Weights of a small multi-label audio tagger.
Data: trained on songs of 200 made-up bird species, synthesised, often over outdoor noise, 12.6 epochs.
Rows from block 3 of a small multi-label audio tagger, named by matrix and row number. Rows with one number belong to one neuron. Each number is 200 + 30 x the weight over its row's rms, rounded and kept within 0 to 999. All counts start at 0. After the name is the row's rms in percent of the matrix's.
After each neuron's rows are labels from the 100 clips, of 14976, where the neuron reaches its largest size: "loudest band" is the band of the loudest frequency at the time of the peak; "lies over" is the class under the peak. Only what is clearly more common there than usual is listed. The data: songs of 200 made-up bird species, synthesised, often over outdoor noise.
# gate: MLP gate (model.blocks.3.mlp.gate.weight, 320x160), inputs 0-159
# fc1: MLP up (model.blocks.3.mlp.fc1.weight, 320x160), inputs 0-159
# fc2: MLP down (model.blocks.3.mlp.fc2.weight, 160x320, transposed), outputs 0-159

gate.316,099,196,151,187,226,218,212,179,160,203,234,192,203,172,185,214,175,186,179,213,196,223,204,246,224,230,209,238,163,239,205,208,192,181,212,175,199,223,204,195,247,199,179,214,213,174,212,191,225,150,199,134,217,205,246,160,219,253,179,175,128,217,171,130,180,172,187,114,166,185,248,196,218,225,187,185,204,237,152,232,186,201,211,224,215,195,213,164,194,197,219,196,164,189,191,203,216,180,182,202,176,199,205,218,228,178,140,189,187,231,239,279,234,239,197,211,213,201,191,178,180,174,221,233,208,231,214,171,186,154,150,204,167,193,179,199,153,202,191,217,239,238,160,203,225,140,228,257,214,187,174,166,209,266,300,282,181,205,195,193,227
fc1.316,092,241,246,170,232,201,189,230,205,204,146,161,232,193,211,181,163,200,210,183,175,191,226,194,157,249,194,252,215,204,181,202,173,164,184,203,207,170,182,229,198,266,202,210,215,174,217,235,227,210,171,249,171,232,209,181,254,178,185,225,211,230,230,245,231,121,173,238,235,172,219,181,198,204,269,207,191,218,138,215,255,232,196,159,197,157,185,181,144,182,212,213,168,225,155,218,195,193,177,195,221,202,208,231,276,227,221,244,191,188,168,226,162,197,219,206,176,136,198,196,236,219,165,150,167,156,217,182,198,191,238,214,132,258,178,240,185,245,210,191,196,211,213,183,194,190,160,164,187,222,170,231,189,220,180,193,227,173,263,210,246
fc2.316,096,219,245,168,203,193,233,188,185,242,213,210,206,187,220,179,168,169,176,184,135,204,243,256,147,175,219,210,213,201,213,228,209,188,199,211,206,204,232,212,152,193,144,228,219,211,180,186,210,215,219,162,235,205,266,243,145,221,199,207,213,215,177,157,175,221,256,198,171,237,203,173,135,224,174,210,173,205,229,199,237,210,204,147,230,219,198,215,153,189,193,221,176,187,227,174,280,247,227,227,243,235,178,169,156,226,176,227,126,195,221,214,226,232,253,229,227,172,250,131,225,173,178,202,225,169,203,224,256,229,188,156,216,195,188,196,204,250,174,199,221,231,227,172,213,206,238,173,231,212,233,187,181,245,192,161,227,184,219,165,151
loudest band: 1000 to 2000 Hz
lies over: downsweep

gate.36,108,232,213,204,143,181,218,175,205,153,175,217,172,202,264,228,247,220,238,156,183,236,214,203,174,237,188,159,220,243,155,226,232,181,193,201,212,185,197,178,232,247,202,222,201,181,153,186,167,193,250,243,210,250,244,205,215,220,187,275,199,180,203,220,227,197,182,224,165,185,181,170,236,242,168,199,196,243,253,149,202,193,192,199,209,234,208,214,180,217,215,163,152,201,206,229,216,234,218,173,203,201,228,227,207,191,219,225,188,174,193,172,193,130,209,216,190,182,171,237,233,208,217,197,131,240,225,174,223,181,205,191,178,179,187,241,193,135,169,178,147,182,211,221,267,189,196,157,162,226,127,195,124,227,221,217,218,234,205,264,191
fc1.36,104,255,198,187,211,221,186,188,159,239,156,171,164,184,170,181,199,214,211,133,210,191,183,218,183,206,254,217,167,194,152,224,191,206,236,154,249,178,139,193,226,227,155,178,237,143,242,213,214,246,195,154,214,161,189,194,173,226,218,201,167,195,173,237,149,178,193,169,230,185,220,217,258,194,185,220,173,240,177,246,164,208,164,198,252,159,174,203,192,253,209,178,222,188,183,206,188,229,208,210,168,198,246,217,189,130,169,207,208,177,249,210,190,219,202,185,200,191,272,213,231,200,193,195,196,170,225,208,236,220,207,194,196,154,202,188,160,182,195,267,270,242,192,212,135,240,157,229,242,186,194,228,187,226,191,159,146,184,210,165,165
fc2.36,102,215,194,167,174,240,162,231,183,209,225,220,151,199,151,169,211,208,200,193,241,241,194,202,218,171,229,176,213,241,206,205,147,232,161,228,192,223,159,317,190,180,203,166,223,229,188,200,193,189,161,200,227,187,197,166,167,219,206,185,163,162,196,188,221,206,251,134,240,257,164,249,178,203,240,216,230,172,151,164,216,144,213,203,219,149,152,184,203,178,158,229,188,205,188,214,188,255,233,117,220,230,210,181,220,244,199,247,220,174,217,223,204,206,157,255,237,217,209,183,177,228,222,213,173,209,215,208,156,191,164,164,166,147,210,200,183,185,217,202,213,196,153,200,199,180,213,261,223,198,164,207,224,237,216,256,196,201,199,208,206
loudest band: 4000 to 8000 Hz; 2000 to 4000 Hz
lies over: steady whistle

gate.277,112,204,188,164,214,217,226,222,233,182,213,183,231,262,202,229,250,211,219,291,171,222,183,194,213,219,138,205,225,171,196,207,225,148,157,188,181,196,198,208,204,158,241,188,186,185,233,188,221,183,194,185,250,199,183,231,202,227,196,249,175,239,250,180,199,237,138,160,219,225,208,196,216,210,198,235,216,209,229,207,172,223,155,271,209,154,168,213,212,257,227,196,190,177,214,159,239,149,193,162,194,193,222,235,163,211,200,155,194,187,255,200,219,168,224,190,179,207,222,148,251,200,219,115,195,222,147,229,240,205,179,213,210,181,207,243,146,192,188,148,198,225,177,214,202,228,237,256,235,151,192,223,251,187,213,204,187,233,187,196,160
fc1.277,106,150,230,276,240,178,235,204,182,181,141,216,229,182,209,170,202,214,218,226,241,182,224,178,229,190,190,178,186,194,217,283,221,168,198,197,252,201,225,133,222,238,171,231,187,196,185,212,211,182,242,227,224,210,201,188,173,236,251,210,204,181,190,229,169,228,171,160,182,169,245,184,263,241,252,171,166,191,170,229,185,200,190,231,275,220,227,190,232,213,187,143,228,211,186,249,188,205,206,220,181,183,174,249,194,246,208,179,205,220,220,205,208,182,211,189,195,187,188,184,141,172,253,189,173,174,237,210,219,223,187,176,167,192,126,154,168,152,179,155,188,227,209,277,139,193,188,195,204,163,202,174,173,192,237,208,220,193,217,229,220
fc2.277,112,150,229,220,189,164,158,157,168,236,192,161,173,175,170,230,218,180,156,186,231,178,204,168,198,199,221,179,117,152,207,232,212,180,208,237,222,264,194,201,204,180,201,245,142,130,179,198,238,219,204,226,170,154,236,174,184,184,249,141,190,210,193,198,219,210,229,165,190,210,200,186,221,166,206,220,179,188,124,226,231,150,169,173,245,178,162,188,189,166,159,174,246,215,188,216,258,205,227,213,221,180,221,166,159,102,173,261,213,162,210,248,218,172,166,242,212,198,219,240,181,195,183,214,218,197,159,198,237,196,213,165,211,225,234,205,227,174,182,196,227,179,164,187,227,183,185,182,178,213,168,197,205,244,193,211,164,216,189,211,185
loudest band: 500 to 1000 Hz
lies over: downsweep

gate.123,105,231,210,209,202,158,230,188,215,196,226,190,229,234,197,148,178,170,138,220,212,182,178,205,244,211,153,156,192,167,160,215,176,222,165,128,177,255,227,189,232,211,218,113,145,237,206,167,198,198,235,171,211,199,202,183,186,181,148,207,224,168,206,176,159,224,175,198,220,140,112,239,187,197,207,178,184,206,170,151,233,270,292,181,210,181,229,227,182,197,196,236,200,189,160,228,169,225,200,195,219,188,227,196,249,195,203,192,224,249,212,183,210,191,160,228,171,190,204,153,273,178,200,205,182,198,208,239,181,207,203,223,187,228,176,260,225,193,197,178,192,222,209,230,152,194,205,213,238,226,166,216,162,239,204,185,189,208,250,203,208
fc1.123,103,207,173,161,232,181,151,172,247,200,222,202,223,191,156,247,169,189,180,203,155,253,222,190,180,197,235,228,201,143,226,218,219,203,198,254,187,173,186,240,153,177,232,169,260,163,206,244,218,194,163,246,198,188,215,206,165,177,158,203,163,245,168,197,200,180,198,188,172,222,228,173,195,157,246,236,235,197,225,198,162,178,191,193,145,167,172,172,241,258,210,163,224,189,186,117,234,155,230,178,223,151,224,173,235,237,249,222,193,137,202,223,225,213,212,185,248,212,205,229,169,181,209,218,193,208,191,224,219,164,210,196,198,193,178,198,170,218,171,243,177,186,186,133,202,205,239,231,216,241,196,162,245,137,219,253,208,173,185,180,205
fc2.123,112,251,195,187,200,179,123,138,219,200,253,226,205,208,187,220,155,195,208,237,190,192,166,185,239,205,195,241,208,198,198,205,193,208,187,245,198,214,186,241,217,211,188,192,191,197,158,196,153,197,172,201,156,192,167,206,147,171,135,214,201,267,166,162,201,251,259,152,121,172,205,209,167,209,225,229,225,220,204,164,219,184,198,203,178,216,195,165,208,172,176,183,195,168,234,198,184,150,233,230,158,160,198,187,177,228,238,168,219,205,159,204,243,257,177,226,188,240,160,213,163,239,185,191,170,221,237,176,209,194,223,196,186,222,150,246,244,278,212,211,184,191,203,210,207,160,199,249,181,228,203,181,190,200,235,223,192,177,196,150,115
loudest band: 1000 to 2000 Hz
lies over: warble

gate.95,093,179,171,206,234,225,166,200,208,143,220,193,137,244,209,221,215,195,191,193,245,190,203,219,143,196,183,142,219,236,232,206,248,173,233,211,160,151,171,270,177,186,219,212,209,213,217,178,243,220,195,199,227,187,185,203,206,187,230,159,211,194,229,183,136,180,215,215,178,223,174,176,195,172,187,227,200,226,190,180,154,218,211,208,228,210,223,203,225,219,218,248,224,236,143,216,215,249,240,234,195,215,158,212,202,209,250,204,177,199,201,228,160,194,175,224,153,181,146,219,156,232,239,204,185,164,223,208,180,143,170,206,209,177,175,161,192,181,160,166,195,179,173,151,256,228,227,249,171,214,128,187,141,195,194,220,220,256,270,144,184
fc1.95,089,211,250,186,175,170,155,200,251,212,165,184,123,262,215,212,200,137,200,168,214,156,194,260,191,210,217,193,189,240,194,211,134,129,241,184,165,204,201,203,181,180,216,245,233,200,209,183,213,227,220,200,233,187,247,254,181,193,194,186,243,237,208,205,222,251,223,183,237,203,200,214,179,153,208,221,275,222,168,204,202,225,242,221,218,233,185,220,196,183,225,218,282,244,205,173,213,158,174,275,221,195,223,242,221,191,231,182,193,225,181,221,195,151,213,202,181,177,171,225,236,170,199,224,201,207,193,200,208,216,137,152,225,227,213,179,196,203,254,213,196,255,186,178,199,172,175,253,251,231,224,214,161,214,235,193,208,207,209,227,182
fc2.95,083,210,190,286,162,192,161,190,213,202,234,259,210,225,225,230,200,231,187,178,166,189,191,177,174,188,233,237,207,210,207,215,213,193,182,146,227,216,258,264,227,131,267,246,206,243,233,200,193,196,250,194,156,194,167,207,134,217,181,163,217,210,256,176,217,177,169,161,215,239,174,236,222,182,262,175,180,202,229,186,173,185,175,199,225,216,209,177,238,186,219,181,206,231,194,216,183,187,227,200,207,200,162,231,230,188,135,173,174,228,180,198,185,241,205,231,221,195,198,182,200,204,201,197,235,179,216,201,200,190,151,170,205,199,179,216,168,182,236,212,209,104,183,257,240,213,152,209,217,220,205,205,232,186,221,211,236,142,185,187,282
loudest band: 4000 to 8000 Hz
lies over: arch

gate.135,106,229,210,213,211,204,172,204,199,221,234,216,177,202,246,167,246,214,204,232,206,223,175,207,156,198,128,261,170,204,181,226,165,158,187,195,195,192,174,205,215,199,184,149,216,212,232,179,240,196,155,245,208,224,232,207,181,172,180,209,193,187,198,195,139,231,181,163,213,245,208,198,169,175,214,260,200,173,133,185,160,207,169,202,246,202,186,131,280,216,198,202,199,237,263,182,202,161,223,160,213,179,237,242,185,180,175,206,194,245,136,147,240,206,255,183,199,226,199,195,231,191,202,207,211,216,227,252,192,189,229,247,126,188,242,166,203,204,179,231,219,238,207,204,185,243,258,138,211,197,172,231,224,169,190,185,183,224,225,178,228
fc1.135,104,210,182,190,177,138,175,248,246,284,174,233,199,153,219,179,194,217,225,172,150,187,238,191,177,217,231,206,155,204,143,178,171,203,199,205,199,171,194,198,231,225,195,186,189,193,186,219,185,181,202,229,257,212,199,182,215,232,169,203,245,221,163,173,191,176,180,201,217,195,290,189,177,228,187,193,246,228,143,215,237,201,167,234,168,222,159,169,195,173,157,224,191,189,263,137,185,172,193,207,198,215,176,178,241,246,185,153,246,215,186,232,254,210,238,175,173,172,205,229,178,152,209,188,220,210,183,197,141,155,229,180,206,229,195,171,161,165,234,216,127,170,252,204,222,182,215,221,143,174,211,213,223,214,196,257,217,200,177,203,184
fc2.135,118,234,184,236,151,202,183,204,203,166,177,277,185,238,208,163,158,211,247,136,214,176,214,172,257,192,245,199,207,225,192,164,209,200,232,192,152,149,136,180,196,269,182,219,196,206,198,189,173,179,146,211,170,217,168,225,201,151,210,216,189,153,218,224,207,238,153,206,187,206,217,212,161,231,167,157,261,202,233,205,240,276,171,245,214,172,153,259,167,218,209,197,220,201,206,200,200,196,183,220,220,161,171,188,193,212,197,178,193,176,230,228,219,259,217,162,190,157,207,169,162,195,188,201,237,200,208,170,160,195,148,225,180,215,239,159,230,204,173,205,224,168,256,192,221,160,193,138,236,188,189,255,202,183,199,161,199,188,228,179,192
loudest band: 500 to 1000 Hz; 250 to 500 Hz
lies over: no call

gate.257,093,183,231,226,216,184,209,196,200,160,216,219,223,191,159,217,212,180,167,213,185,194,179,147,220,179,225,214,222,258,190,186,191,262,187,208,224,201,176,191,190,180,218,234,182,222,204,235,244,205,253,181,219,174,203,210,189,210,197,207,214,213,207,216,220,221,156,189,239,153,215,184,166,177,175,186,192,135,162,176,220,244,191,236,134,200,265,233,203,215,243,205,159,241,266,218,205,174,172,203,175,218,213,205,243,153,166,211,226,149,193,254,207,193,153,191,232,212,274,219,157,238,213,203,194,200,229,193,239,241,212,197,119,240,153,225,192,221,179,150,180,215,103,237,199,188,190,166,163,260,180,187,187,211,195,193,202,236,236,187,245
fc1.257,086,191,229,231,184,244,232,201,231,205,173,216,253,246,230,174,235,159,112,216,204,201,203,229,117,173,243,203,172,188,221,177,224,203,185,233,219,223,173,207,209,147,219,169,227,226,221,163,215,184,222,190,156,199,231,254,191,178,149,212,183,153,166,212,205,193,200,208,209,187,230,218,219,242,176,202,181,189,187,270,204,142,215,261,139,213,199,233,219,223,206,101,184,192,177,158,223,178,193,228,181,200,256,172,197,219,211,220,212,178,200,192,242,193,213,203,204,160,245,182,225,217,226,205,212,247,190,168,252,152,235,196,221,229,196,215,195,181,140,158,183,195,147,219,210,211,189,199,250,244,176,206,188,196,194,170,224,239,201,250,203
fc2.257,084,158,240,199,224,137,197,154,201,178,228,240,237,260,241,199,212,146,189,245,193,177,247,191,200,212,169,222,192,199,203,235,198,201,211,215,190,220,119,200,214,187,288,235,194,177,174,168,197,213,270,189,220,206,193,203,140,206,260,202,143,181,216,205,196,170,205,233,203,221,266,159,227,201,150,199,239,144,241,218,170,212,184,218,188,215,176,151,217,181,200,143,204,203,167,213,185,213,155,127,192,195,199,247,196,207,204,227,219,196,216,241,174,225,201,187,239,213,234,162,218,157,248,182,191,206,151,189,227,192,166,168,197,176,191,219,192,165,212,176,180,189,154,235,172,212,203,206,176,197,223,197,168,210,233,197,247,202,138,252,204
loudest band: 500 to 1000 Hz
lies over: harsh note

gate.81,109,215,228,209,210,145,217,241,281,215,221,211,161,190,240,201,151,208,212,222,187,203,208,188,220,242,241,196,163,214,198,140,205,250,196,202,181,223,172,219,252,207,231,167,167,205,228,156,197,171,229,133,209,201,172,225,201,150,220,210,220,241,185,170,195,231,187,223,213,183,210,182,278,168,196,246,249,210,181,156,231,198,191,221,159,217,243,187,183,182,218,250,181,180,196,193,221,256,181,225,226,207,219,183,251,202,185,156,243,228,178,245,241,226,207,224,216,236,210,189,181,201,212,173,202,179,252,163,177,194,218,180,228,228,239,183,156,185,176,207,166,180,149,220,204,213,222,155,205,225,222,224,192,212,252,196,246,314,199,185,198
fc1.81,112,161,172,181,225,207,179,267,181,185,203,215,205,135,204,164,203,197,265,175,146,179,212,203,188,195,189,196,165,218,197,204,142,168,229,177,182,214,180,216,136,184,158,211,211,217,170,210,202,178,204,213,233,170,217,162,213,227,178,158,192,185,159,210,172,239,116,216,218,175,227,142,234,188,204,181,198,169,169,158,192,256,215,212,194,198,209,204,251,178,194,158,197,194,184,241,176,192,248,209,173,187,198,174,175,213,196,177,203,248,226,196,220,220,145,223,166,218,157,217,144,137,196,181,200,186,243,198,199,164,183,218,249,232,164,176,235,218,214,132,165,230,190,119,253,205,158,256,181,184,229,215,242,175,193,167,234,210,232,179,193
fc2.81,114,245,147,179,159,187,203,204,229,157,250,156,223,150,214,217,193,203,168,186,218,197,189,175,193,176,186,162,239,199,168,233,180,199,191,308,170,185,177,200,240,169,227,203,233,168,194,212,185,243,215,242,133,163,222,210,181,198,225,210,250,220,161,224,197,166,124,223,218,171,203,184,211,195,181,195,220,238,163,221,190,223,219,162,199,190,210,174,210,212,188,230,149,177,245,214,215,223,235,182,218,214,200,190,173,226,215,219,196,219,231,244,170,170,218,178,180,201,163,141,199,225,237,192,157,216,215,181,249,229,199,194,263,146,182,272,161,164,235,190,194,237,153,161,273,195,204,204,234,170,184,171,196,234,192,225,218,215,235,224,191
loudest band: 1000 to 2000 Hz
lies over: arch

gate.154,091,212,168,173,230,267,167,196,219,175,180,256,224,208,259,234,203,122,177,214,192,231,165,245,213,226,205,187,200,205,210,209,198,190,220,159,218,177,176,205,178,158,179,201,180,178,203,208,160,217,168,176,215,233,222,196,216,209,165,201,205,167,160,242,169,228,238,201,188,165,201,235,179,216,189,205,222,214,189,136,207,171,212,202,287,204,194,180,249,236,187,153,153,203,203,190,250,166,167,208,240,251,213,228,156,146,194,227,192,182,207,230,214,158,215,183,245,190,217,170,206,199,184,205,193,184,173,167,216,271,208,151,243,152,188,212,187,221,153,179,201,177,169,250,188,229,252,177,203,198,246,238,193,162,154,220,193,172,241,145,134
fc1.154,086,197,197,138,199,221,213,213,227,248,223,173,196,147,160,178,200,238,177,205,212,148,227,240,273,191,216,200,255,164,245,185,221,182,228,194,199,253,211,191,195,146,192,216,154,166,169,211,179,202,223,179,224,156,250,169,230,261,218,153,168,201,245,180,186,219,157,204,246,183,227,226,275,229,220,173,171,227,207,231,181,196,220,215,188,155,178,193,206,215,189,176,167,179,178,223,229,230,248,220,205,237,178,238,253,229,167,216,223,221,253,210,157,227,183,175,179,169,191,149,157,202,201,197,150,199,227,218,180,197,192,189,173,156,171,243,192,221,188,232,180,163,165,221,205,154,266,211,220,181,207,232,165,203,211,155,224,261,189,204,210
fc2.154,082,222,177,136,202,170,194,223,196,190,159,210,251,202,215,211,164,233,189,183,174,178,221,190,220,185,182,235,167,225,162,181,228,189,224,247,193,181,148,206,128,220,192,151,118,191,210,247,179,220,198,179,214,191,168,181,175,196,211,254,207,255,165,164,180,190,189,125,207,171,189,160,167,236,199,218,253,232,157,153,199,229,150,237,176,165,190,159,207,229,199,151,181,181,173,172,165,181,168,214,170,184,188,211,181,209,212,173,223,191,208,141,255,221,200,239,178,201,153,148,175,213,221,226,172,183,208,181,139,168,224,168,201,183,196,247,220,176,169,265,216,197,225,207,222,236,216,229,192,160,156,226,184,182,220,151,188,197,193,253,191
loudest band: 500 to 1000 Hz
lies over: dip

gate.140,103,248,171,167,162,192,261,185,189,184,202,198,195,237,159,253,162,221,218,168,180,227,189,251,238,194,185,131,224,129,227,204,223,187,208,174,188,199,209,218,217,197,217,191,188,183,230,261,165,238,195,194,159,167,221,213,167,202,200,206,265,192,210,168,283,194,177,232,187,187,190,179,199,170,187,206,208,202,193,179,174,161,178,214,177,119,167,200,143,168,212,184,210,146,189,224,209,231,182,224,194,236,196,242,185,203,155,190,186,231,163,147,221,179,210,206,223,189,200,191,244,220,157,167,165,151,183,211,180,224,225,176,195,168,195,238,168,157,163,177,177,193,154,207,110,165,194,172,255,198,171,150,187,193,228,189,147,221,206,207,183
fc1.140,100,159,156,248,233,148,232,155,194,175,180,231,235,206,213,202,211,255,170,209,206,187,208,205,208,212,142,225,142,213,193,255,185,175,152,211,193,155,262,206,215,214,197,184,206,224,214,231,203,228,227,197,181,199,211,194,165,271,233,233,219,250,214,214,247,152,207,222,166,189,154,266,178,152,170,173,183,190,181,262,204,223,215,207,188,229,215,222,177,215,142,187,207,185,231,180,211,224,201,225,143,206,196,207,252,217,188,161,183,184,283,220,176,173,185,202,150,232,222,210,168,231,209,221,183,195,187,200,191,207,144,113,217,219,219,187,169,175,197,215,234,200,210,230,240,164,189,219,180,175,230,162,188,210,181,189,278,195,200,232,206
fc2.140,104,154,206,200,215,202,180,193,202,245,186,166,227,120,237,223,243,106,229,174,214,192,260,160,153,205,227,202,242,257,207,248,268,133,191,211,219,161,139,201,231,215,244,179,173,225,234,149,194,158,200,214,187,225,220,222,231,165,254,153,224,192,180,203,203,212,211,221,222,168,219,194,183,179,190,165,194,214,171,190,173,179,146,192,223,206,161,194,188,166,145,205,165,204,195,237,184,204,234,155,176,200,203,195,232,223,201,185,159,197,190,218,249,162,227,187,259,171,191,186,248,206,205,187,157,153,184,202,210,212,163,236,224,221,180,193,219,166,186,263,214,228,236,201,212,225,178,206,182,203,210,252,207,238,206,233,180,209,160,182,193
loudest band: 4000 to 8000 Hz
lies over: no call

gate.178,107,196,192,220,193,196,199,177,218,180,186,182,168,226,207,201,199,218,180,170,168,231,192,227,177,202,208,182,205,201,156,221,242,194,150,153,260,196,223,228,214,190,213,196,226,178,185,227,212,237,284,195,245,223,191,228,173,206,231,226,221,206,157,182,185,178,230,165,179,218,225,147,206,175,213,215,274,221,123,225,140,167,191,179,195,183,171,183,240,190,175,164,144,200,164,175,212,238,185,204,200,188,206,251,238,183,170,187,158,242,190,190,195,244,261,247,235,206,234,241,184,215,240,210,189,200,211,257,204,241,221,183,233,229,136,157,141,184,198,176,153,193,231,234,170,182,207,239,156,208,200,188,175,200,223,154,178,211,234,126,246
fc1.178,102,190,249,220,155,211,157,165,171,176,213,117,223,220,230,198,224,193,140,182,139,211,212,137,192,161,193,225,209,191,198,236,211,149,209,186,229,188,282,183,224,186,224,159,196,216,234,212,205,201,185,243,207,175,160,163,233,194,219,191,232,211,171,191,212,170,257,261,185,239,218,205,175,195,239,192,237,143,168,218,215,175,221,161,196,191,214,222,207,168,188,187,167,150,202,175,228,195,178,180,225,189,213,231,192,191,197,279,215,155,193,264,193,211,202,162,208,131,287,207,185,181,154,184,208,203,196,173,168,160,189,175,244,216,189,186,169,233,198,156,200,183,176,192,248,194,211,152,201,223,188,214,169,189,215,215,180,187,240,247,219
fc2.178,105,153,212,113,190,228,225,218,261,177,192,206,221,200,181,244,147,139,199,201,243,203,207,216,200,153,220,191,213,237,192,223,213,197,149,214,143,236,205,226,221,195,199,186,252,204,194,226,137,192,200,147,154,170,172,187,225,158,176,216,229,231,219,189,231,195,228,173,253,232,208,247,253,159,216,231,233,164,180,170,203,185,190,186,176,192,184,187,242,219,218,157,176,207,168,139,198,186,224,248,194,210,193,234,216,233,209,170,180,137,173,171,281,212,217,231,195,239,195,225,244,175,259,226,197,195,182,172,241,209,207,217,198,206,216,160,237,229,239,215,198,223,204,183,173,180,223,174,212,207,241,260,206,159,224,218,143,223,202,216,199
loudest band: 1000 to 2000 Hz
lies over: arch

gate.275,097,150,195,167,178,209,175,234,160,195,170,160,132,165,261,219,179,281,230,206,219,239,185,151,214,246,205,193,258,189,229,198,237,235,217,210,183,229,216,251,217,215,209,257,230,188,166,213,173,204,236,245,186,189,201,190,223,197,169,177,266,146,200,172,206,228,189,185,142,200,208,214,224,207,276,226,238,214,211,173,163,226,152,190,225,242,200,209,153,187,192,185,228,237,173,228,180,202,198,261,191,214,202,220,264,212,178,200,189,219,155,189,180,205,230,197,212,246,137,174,221,210,212,148,235,197,187,203,190,247,199,175,183,180,219,246,178,223,147,241,144,194,190,246,180,181,194,227,216,180,204,200,202,215,237,174,205,175,229,159,200
fc1.275,095,210,212,176,164,196,193,177,175,189,237,176,184,208,179,220,207,211,228,239,180,264,276,189,221,209,188,153,187,168,130,198,191,138,233,180,224,207,222,226,198,182,209,226,211,171,179,191,198,191,218,206,249,197,223,194,164,193,236,211,188,223,202,217,216,216,169,228,170,199,128,206,191,219,218,163,231,149,215,162,147,189,147,177,213,213,273,302,172,158,158,197,170,181,138,190,218,251,199,203,235,202,198,216,228,197,224,218,185,271,189,220,190,141,148,207,242,214,161,232,250,154,169,207,215,183,211,167,172,208,151,203,157,182,183,123,196,197,232,203,231,195,164,174,221,196,218,227,191,175,193,200,238,224,187,197,218,219,196,218,192
fc2.275,087,209,191,215,197,180,195,200,238,218,275,204,227,216,248,223,211,187,157,170,223,186,180,216,143,205,217,186,246,169,252,157,230,182,182,133,235,203,157,224,194,241,192,180,211,240,199,227,163,169,217,217,126,221,178,216,231,207,224,145,209,217,198,168,230,247,223,234,163,173,240,169,235,203,142,192,179,152,236,192,174,216,173,216,188,143,188,190,155,216,181,214,173,190,237,276,153,212,219,232,161,219,197,168,256,196,152,156,179,160,228,176,185,201,226,188,209,208,231,188,245,248,214,240,217,266,208,213,167,237,211,192,202,202,205,239,179,259,209,218,194,259,196,170,189,231,214,184,232,232,205,216,206,180,169,182,207,218,164,195,176
loudest band: 1000 to 2000 Hz
lies over: arch

gate.53,106,204,199,232,227,195,174,205,198,179,200,207,189,240,201,209,260,209,264,209,210,182,255,197,261,225,202,186,208,225,201,227,170,207,152,231,185,201,214,232,106,189,182,177,178,241,174,211,147,177,171,235,235,209,171,210,221,152,183,190,199,176,225,238,246,167,174,199,177,201,190,202,132,219,177,146,153,180,203,163,184,245,169,186,196,235,200,183,174,187,212,221,241,174,158,224,199,222,137,226,145,188,230,185,202,180,209,190,170,207,220,198,208,218,163,167,139,222,159,155,197,238,148,234,175,191,216,191,163,189,255,183,204,249,249,211,236,220,254,169,233,186,213,230,211,228,234,186,205,210,189,230,261,209,260,194,182,142,228,202,186
fc1.53,115,174,225,308,228,252,175,233,191,205,226,173,208,173,210,176,251,202,194,205,228,272,242,220,199,224,181,220,200,215,183,211,271,162,211,230,236,177,197,184,241,236,191,235,157,190,228,242,219,197,180,275,166,214,207,164,168,261,207,242,239,240,177,184,160,236,218,216,180,232,240,150,154,225,168,176,235,201,155,210,233,181,201,205,150,160,173,215,218,216,188,183,192,220,281,170,239,234,184,204,203,173,226,190,172,239,176,156,212,183,172,192,230,221,187,221,224,208,204,203,199,206,217,247,191,214,180,167,202,197,163,141,244,160,170,179,222,198,189,167,227,225,196,169,207,216,230,202,215,213,195,153,168,173,200,161,185,180,195,223,215
fc2.53,110,184,195,197,176,189,190,216,230,167,198,225,167,173,254,173,258,186,222,224,194,179,184,214,216,179,162,221,253,252,183,174,241,236,187,215,178,176,162,162,165,224,205,200,225,243,185,130,232,234,200,213,237,205,254,191,188,202,265,261,239,260,161,186,158,201,209,225,149,212,179,230,189,189,207,215,212,180,190,191,137,187,204,168,169,174,225,137,203,117,173,155,185,227,232,222,147,237,233,229,201,194,204,194,204,212,186,171,193,191,263,217,204,221,179,203,220,196,167,154,195,215,198,180,167,194,215,220,202,176,184,182,178,220,179,181,260,262,243,201,195,253,224,221,154,244,165,240,164,217,185,193,234,166,211,189,218,232,167,175,173
loudest band: 4000 to 8000 Hz
lies over: no call